python train.py --arch="edsr" --model="image inpainting model" --dataset="abstract colour fields from 500 small random pattern networks" --train_examples=101725 --image_size=32 --crop_scale_min=1 --horizontal_flip=false --translate=0.12 --task="inpainting" --loss="charbonnier" --norm="none" --activation="silu" --depths=[8] --kernel_size=3 --stem="single" --widths=[96] --residual_scale=0.1 --init="kaiming_normal" --residual_init="none" --optimizer="muon" --muon_scale="original" --lr=0.012 --momentum=0.95 --nesterov=true --orthogonalizer="newton_schulz_5" --adamw_lr_other_params=0.002 --grad_clip=5.0 --ema_decay=0.999 --steps=10900 --batch_size=192 --epochs=20.6 --lr_schedule="wsd" --decay_fraction=0.3 --final_lr_fraction=0 --warmup_steps=540 --weight_decay=0.01 --adamw_weight_decay_other_params=0.01
Rows from block 2, named by matrix and row number. Rows with one number belong to one channel. Each number is 128 + 24 x the weight over its row's rms, rounded and kept within 0 to 255. All counts start at 0. Numbers have three digits each. After the name is the row's rms in percent of the matrix's.
# convs0: first 3x3 conv (model.blocks.2.convs.0.weight, 96x96x3x3), inputs 84-95, a 3x3 kernel for each
# convs1: second 3x3 conv (model.blocks.2.convs.1.weight, 96x96x3x3, transposed), outputs 84-95, a 3x3 kernel for each
convs0.43 088:092141105128104076113098079152165140173155118107164174098110155131127156113100127104098162121129141123158171111205143104122131084143119136148144118145141123142137158179167125148169109090145119125108146126130158158135104122084164148155093159090150149142122117170140136138145138142148130183115097124127101134156131134141140106
convs0.44 103:154116113150098168110113155129090134131101131136166134165147103166120106142119117128117140128134121114131115084000154069022202073114171117116124134111104143129129118115134142140129151146145120115139142128126131144157121138180118174181155193092144172121154151115143114090114131150118108152140144150155133092153135074110129132
convs0.45 094:097131118134138158140095136144139157155138120149180128152089105161113142175077126113138085124159107103153064124132150126101108142159135115142094132149141130158113119113147158104152172077154127133125120125122122117098156105116075111128111141098106100115152142160112090131167148161149135191168095157118118122134137127124138097
convs0.46 097:194149145089131151135140127099134092118146145111129128121127108132139101138121102136150156077137130125170132128105140167105108115133131149115143150105144110124157185135136140140144141107117113139131123135151120134148064086133217121090071112114142140159154155156167129146113131164176134073120147146111106123159119116129109117
convs0.47 096:121101149128143133080132134140135112127126150155166164102124180102121135121137156082163120136146098106110105139159117111157088117131079165131099151115096146133105112169122139154147110107121117126140103118124089107113142125147097122145176162174055119161128150165070121153185164154108095057187092101165121163135120121139120135
convs0.48 125:112121139119135147156136129096163138158141121133065112090119156134168147163152103123098106107118135141128157141168112153114077159085151124128162140154110121113075140148095145117158100133165115138139134127096110099120154103066091107145094141173151121125110123133097140148118116127120118131136126150098119155123151163155134080
convs0.49 096:114097141110140168150167190152161156107164145144152095137131132137130102110138094142097059162053121134089096109164134117204037140198073158140150129150147133151121080133131103156135110164132125109104113119128113101115167153090132140090175153136131137135119137126134116169121166114123126136132105142131103128132107135138112127
convs0.50 109:130152080153154116159119103135151119123119116133118143167056141139071148114114122104113165117128168134116139155138063149125100137106125145130155140111146137097122121139127132154123116155111110150130085134124126152125206142113139115129130097133142149118141141120138152111122152131087182112108174081113123153131125143135115146
convs0.51 089:105104100144139124127122100157148111163150116147121084132159095144175111147160113145132138102116119074111134127108137146108105193094109114114125151133138156136173157171108129141104154182116133118133132130130145125123180104164105073121175086143129156157132140115086128121172125103101179120119184136124138100119109119123143126
convs0.52 105:102126115137117130142140155118138124120115139116172126156131120108129096145152120124115113144161092141155127119181070140167098146119143114117129098107112102140119158189129137164151130160117141113110152095123151112112135135131127118122133109138157171156132111109165127111132154132140142142138111088153117137143125159112148091
convs0.53 092:117154131155169147162103147138118159164130141111141129156123148173122109182130139098146108099138130098147125086165106122107157125135157108104094131114103112119113148106161145145158131127158109120113140108127147158145086092088160127131119146132070111103096121152171149136108143152138143167130147143127136155147131075139164119
convs0.54 112:132113113113127131103121114143103124114120140139139133137110129132132134124134113133145155129107113119105098149125111127147141138132110130109116157147163107097103134111115124122129126161137135116126133124126134123135138139135149164142126111110121103108158147129165140111129148130133124105134129133112131137143122115126127135
convs0.55 140:120157097094122129125116147151137110143098166086158094125146113114136126132141138152062190103131158129163025147114146131117161082179116115141106138147160120141141156111135125149142125138111124125147113130126127129113136155119145136131158124129133082116116165123141118111159089146122213050088087126116104147121142101139115113
convs0.56 148:140130132149122144135135132120111148100203077124073156132108132126127121134134129110126123128117126119121118135141109129125112139121123146108109122145159121103110123130134147161080126126163134132111136128109138116127140135120132122104126123150114134150149125106116127138148126108119107184134128091136108125114143129142135148
convs0.57 088:146131157127100102103101099144164157101133106133129140184170113151127083132131091115107179138110149155113160161109130135118100149098087105117095105106106123125124192163132160125121158126094135125079107121112176172158133103124109122139123136142162131155151108099132100097111120140123102109111089107107137110126143139114155134
convs0.58 097:119110127120138157102111141100103125110134150123098118080079173097122176107139156140112065128124062089109098124106149118152130141182107146128158141120162085130142112144104149136110151125149099113134119153124127141132117074106109113117112138127103129124123138098106104099146122111167122122132109153135147115116129119096136139
convs0.59 111:150100112156130111088128111117095126086132141106156126134137123163124128169120139100187058163123107126088127131115132125131141104110137117144134108107097132119092118129126111156139134134105160115104127102106142122117149128139123116137146162149138122134147147135124117129099201152135122109144102110099156133121121098149119088
convs0.60 105:131107121134145138116131130144127131130091132152109118121152107105153124105182149119096161130124154136121141089123159030135167074129165142118124119090139121123144128165107144143097132147116129122111132113122140133131113092173069101179133100160130124140132139116138133148144145116100127150120097122124092125130085124119124098
convs0.61 087:128104132138144174170159108142162133134145118122123111115149127111145118123178135124094122115096155124098186132126131137104122142112122126144143126128117146103145178159161128160160117197137110121137119125156118106165110070081133100105130078139132168159118157148121159153135169142108147105115213131117124105110129106126132099
convs0.62 095:121109092114125090104079104116153135152127116123121141134136146122131145126125136107112135108108133096106129105168018140153088130119169090138106120114135121130164174138090111120100126121099119139124123117132116123130122109108158128131143130118130105105088090100137089097102112092136116106092147112131134099146122137137123139
convs0.63 126:090140103153133117107134153115130127114065174098184142122114102128090141128142123140114146136143118118135095116127147147096162117135140113125126105108089117112128141109162132083170124168080115139139137120138117172124116147132154127137108112131138153140133113151137158115117131120133111152072116055135123139140122111141125080
convs0.64 111:108138142141107148148120171143110142146138095112126131144155097161182109158173132127100114141123123158136116174081079188101068189122086140119135135137110121124123139154121149141113144169127134124130128125116131119116138115121104113112117128128124144173133135148117132126130127118111139141141132126123131132117145138120138125
convs0.65 089:164160166142098154113116144123122138112120144170117092114135114112141102133155155125134148158101097172102123129151148147128126150090149132118155118126126143118123156148139148127118122148133150158124122120105134115127118155146100094125149182183137137113165172163144148153143136080158117143170155157107108094126136113142118106
convs0.66 097:117109116125131150141154115102118117100117112115102115156122125116108131111113144105140125124123119129123129120137144148142124155149165171164157055070116136116148158150115161129131154139152099135138123124108132110117168183163123143134112126137145126090154116117128119097109106080147139154111105072149140128090103145136144161
convs0.67 109:116112145106137144123151110114129137114153140116152131103123122142137112161119130128155106164133126119069216044127140050141132165112106129103123127143123116125112106137113153130105115147114115143133131148124137134131082159164170146128163151105133153117165122092138123126092148080160082134176106168116124126121132107125138131
convs0.68 091:095121169131111140142105135156116121143116119116153150144157138147126114107119121124109116129106110135115129157096121126107179095113134128138142142142091140126169122115110123115108122145131112121119140096086166152164149123149108131112094126123125135123155131111160130076132127144144146155143119131118145132155127098112087145
convs0.69 099:126118097119121115151135107163122114178097092177077096130152096114170134093169123106119129131123143120129151047125103032131123078146145184131130169111113159141105130095124147116140182117124137137121135137131123111131072132128097093136097092151124134146150120149130109146197158159204116119205128158153131110168113096181152107
convs0.70 089:137110140131106129160140142179164147139069084103079107158110134131105131135115136117124090137124118128158108157172139150148144105126147159079097157123126124101084125109130151133152167130177098105153125125153095106100131136111093116106129138157168161158185132137205134110177186139171119102126091085147112104150129129119112133
convs1.43 114:139135181156146153182119101069090126132098133132139105139154144133132107149123178114149131130144149104130126130080165129102195103142131132134096108128163126103138084168087109148133139122085118094122117097101121115126109127123079082167126101090140135138104082101127122105113127131157131086122145107100106141107113117110126151
convs1.44 096:114092089120143116106148127180155120125146118132123130118158098106118085099119106134092150143153158099138115156113199141036205168089211112102092136143132168144156115136103092117124128135138115109150104122149130123131137116114115095097138069092148149122108139156087111112128118118141150161100120113173099132125125134156130146
convs1.45 119:116139117111116089146134153145095118154131116105138112162159086166170088172130093183121123173092149166107099126101131133133137123139102147112126139116135144134150154154115129145141135136136134140129134135118116105096153107107123127206120136081135137151129122107149123136116149136071143141028137004115132111153143113180135135
convs1.46 113:142132132062136143137124115080105152183131153094114162161157130168114122125110094121106125129122138117104098115141114133138120072125127129119180140126154112109111163129155089104088127129139097130190109107141090115133111143124149132056117168164125111083105119109156123118092095110214133119042155099129136095116137144105104077
convs1.47 090:134151138144106135137091147049068040101112121141152130106127119103150130108144134128130139115119108115128135126120096152136112114113103191124124186090081184133123095115132074086111101107104152135112148141134157122120079125144095108131114106124052110140083098114139146144123138103102118120118125110125149143104124156105121127
convs1.48 113:142148161137153152151150161130161143129118141137124150109148150093132117124156150164150129184106147147127154118117101144170126139121084113135124082123125083078100122162167127131136129140120136099129150140172159137123136072084120085082090087098105084111116143133120164152130138127137168127157148156117165162114196128110082091
convs1.49 094:055092068096109122108137141160140161142107141130072117072092110099105089103150090141140082089124093112131099145110065124119075138143168125093112166117115162129123085101151097112141100123122121114153128140134116105128151109145139104119125078080117150136089083107116095124135094122101109123095141079129159131151153115159173106
convs1.50 113:107098087115114090166143121157154159138116148157131128135138136133097115113070090031159074118157121131124150103135118150143123117123135150110140155141139139150123116092128127104116150109115133096122132111123155110123134123140109129107088109093108136127129133156101144127147107101137144152126124143150102157114137118120168101
convs1.51 114:147131179141142158113114094146160141115121130149077100119113170117097159103133128165093163155157134123138127143121124136137129135127127106117128113112126129139138063104135102125150077118155114106107107121106108132125129135117114110074185136145135089130177138131117142117149109125102111126193108153132145134160151156137135145
convs1.52 092:108135145142155143137121142132137125105091153144088148138127124132162130162160110100124119116145116152148135114112114141134086127126090098129145127144142097125141163133167154098126119112090092120075162115143144127149172122160144117123139099136169139119170154126142116114102160109068123099157157120112142146103106154126123128
convs1.53 098:113140143125124106102134117068131108099123110121132160111160114110135100096127100160191129116132127110125135103125148117106137137137141175139164135143155177157140167110128122098118146104109085106119111113107102142109112127113140133123127104109172178164154113092145144116094104158162113143125129111091127130118156133100115118
convs1.54 115:157147152170149121095143129133129129128124160149124132136143121122117117139143092172134136139134150164135124148100116104090118127116110136156174105142120124135111173163111179159082130118096138104111128124145150138147111116121131142120128119159126079087180128098145137138146118106094146150194140145118119114146133092111122122
convs1.55 108:128123090103085122134105127114139133127144145147149133110125157145142170115110131099111157075155139147123144148114091158136124135113129118132145112119105116109113112110095131107095110111110137118136157143146136142135129128095118116079145110104136122102129128107153135103174141161205122164138148160122137146107133157137160158
convs1.56 115:081114090103109086108119119158124159153144131152134132129135150149177174104182155147132125124108117143145146139141122126126131150115137142155128121141088113131104082126147093144146085129139103132129155132139123137146150117130148122103128131120138112155138148140121111126112151110089140151119127159127121141128129157123139134
convs1.57 097:155155172121123152115133130139102084132095092146123143171166128147131085134138090156094150148089151121101128144125130145130125148141094107141108101128105094144100200113112170090106134077103150104111171125112210110186140143123137134141170132161169132109189139125098122128121144174094103112106104168133105132148099116163100138
convs1.58 082:107114126132130127133138139146151158114138123115137160083119129099109125118157121166127142175136144187139128133129069111146076155123111103116127134130123133118112149107101153111101141112119121129133148128099143129115117135125120149123119177135115134116120120147145160126110103133108132132113132116126163120119148157113109092
convs1.59 103:131116119158143122141152119203131135128130141114114128171107145163140129120116107043129100102153134147146157134127115126107125131095104094113114134121145115136156142114143121080084143149142125125089203146101173169108144126146085091070136141165105111130103123123104139151104177134120155150141150135126135164166135120177167137
convs1.60 122:098098102114081115121117149161115152125115142106122126127148097103111098155099105105116139125110126121124121126129170122130132150155126125097130127114142134150135136107098102121125118120115129123145129115135145140135126112098110107133126174146122141129121156111092104128200110134162126150118115107139077112075043146135111146
convs1.61 095:143117143119115155131161160133168107141154077120127132126134144100163142055147117107117120152109129161131147124125163135112229160107209134104105153170124121139139132097131146119128114114098108097079102124123127142159091144068139150121140123181082119126096121131118102102093093100108179187121076147127133163134169135156166110
convs1.62 090:157161124136157130157149134119135079135109103176122106106161149094149136070135146106149183142147123126137149143156187113123148131096159144153154138140118128130119158165189188164158112148105141163164118131129060111078129115149139106100114109099150119164125105143149123101108138136159173150095132147157114117178138122162140163
convs1.63 117:114115114111121108118143139125104123147155129172146145133128146110141134100153158155114135133118129142139165113139136154143115124101121133129092132133138119108094080137142089165159090144116128123154118132147102106154114122140138156161138091137114126139134124128113089100122127128135135138144160172142127132113115119127150127
convs1.64 120:074075090107115130120110130155152150129120133127131105157136088144117088157116137089106098089103116126137118113108190109085157152151147176136105136159123138150139123075130133106129112094138120135141136152137122115111103137114096131160140168146161185178123114138097076115147127155121110143127134108096096113136151105151150153
convs1.65 096:140142145133115157141127110127131109153165128140123143145107104138137148144113154175157108140130105143145112136134114123122130099131136126127144095125134107132154116101123106105127152138131152123110133120142157080124110129150124148160098087099096104102133106120147150094168098090165134113158107119113151123127148147130116115
convs1.66 086:133161162106130110115131111169139150140127154114113141086101113141146115123134089147157136133131121121131145115127103140141123128107113089148158148125151076095108176132091161113104173095100122133118150138117149135165144111114133130167123092090179153149144101129134133100155158119129134084157141149147099088154070074128146130
convs1.67 100:120088137137135123138105122144117129131105144113123116155116140142115166128101169081133083063125131067146115146131124136164154125162131111134118090114093114128127121103127156133152168132173131112132128119111168104135123112146151101133126131130144164115136161110128125094150153126151197104126175145141155165140107157141097156
convs1.68 092:153103136130116126110105122117136148121130144128149113151140158157118140144136143101140118124121124118137148110118163131152139133127084088119129092128138125114097149117169165123151126111141154128131161133184158165152144125116161130139090141188126099107146124151108146150136110132135122091144103103122129157133131123149095136
convs1.69 081:096111091133130120148118102212132159184107137184140143086121065075109082111116099081136130113125148110101131149133147139116132168121147116117139126122153145127132120135080145142097119126078146139127130078102129108146127128171145118163113104138103116106065125115082128131098086030139102097072090061192100141198111132184126104
convs1.70 092:114110124121104128144159143143114150129089139111098104142071105142092123125065140122160124164129149163158162124149104122132080117138091127152094116131108136148142047071137126147119091131106126102122128083120162125154114109138125124126114123119152147106099081113124079070144079116150072109134107123161106143173104145150162114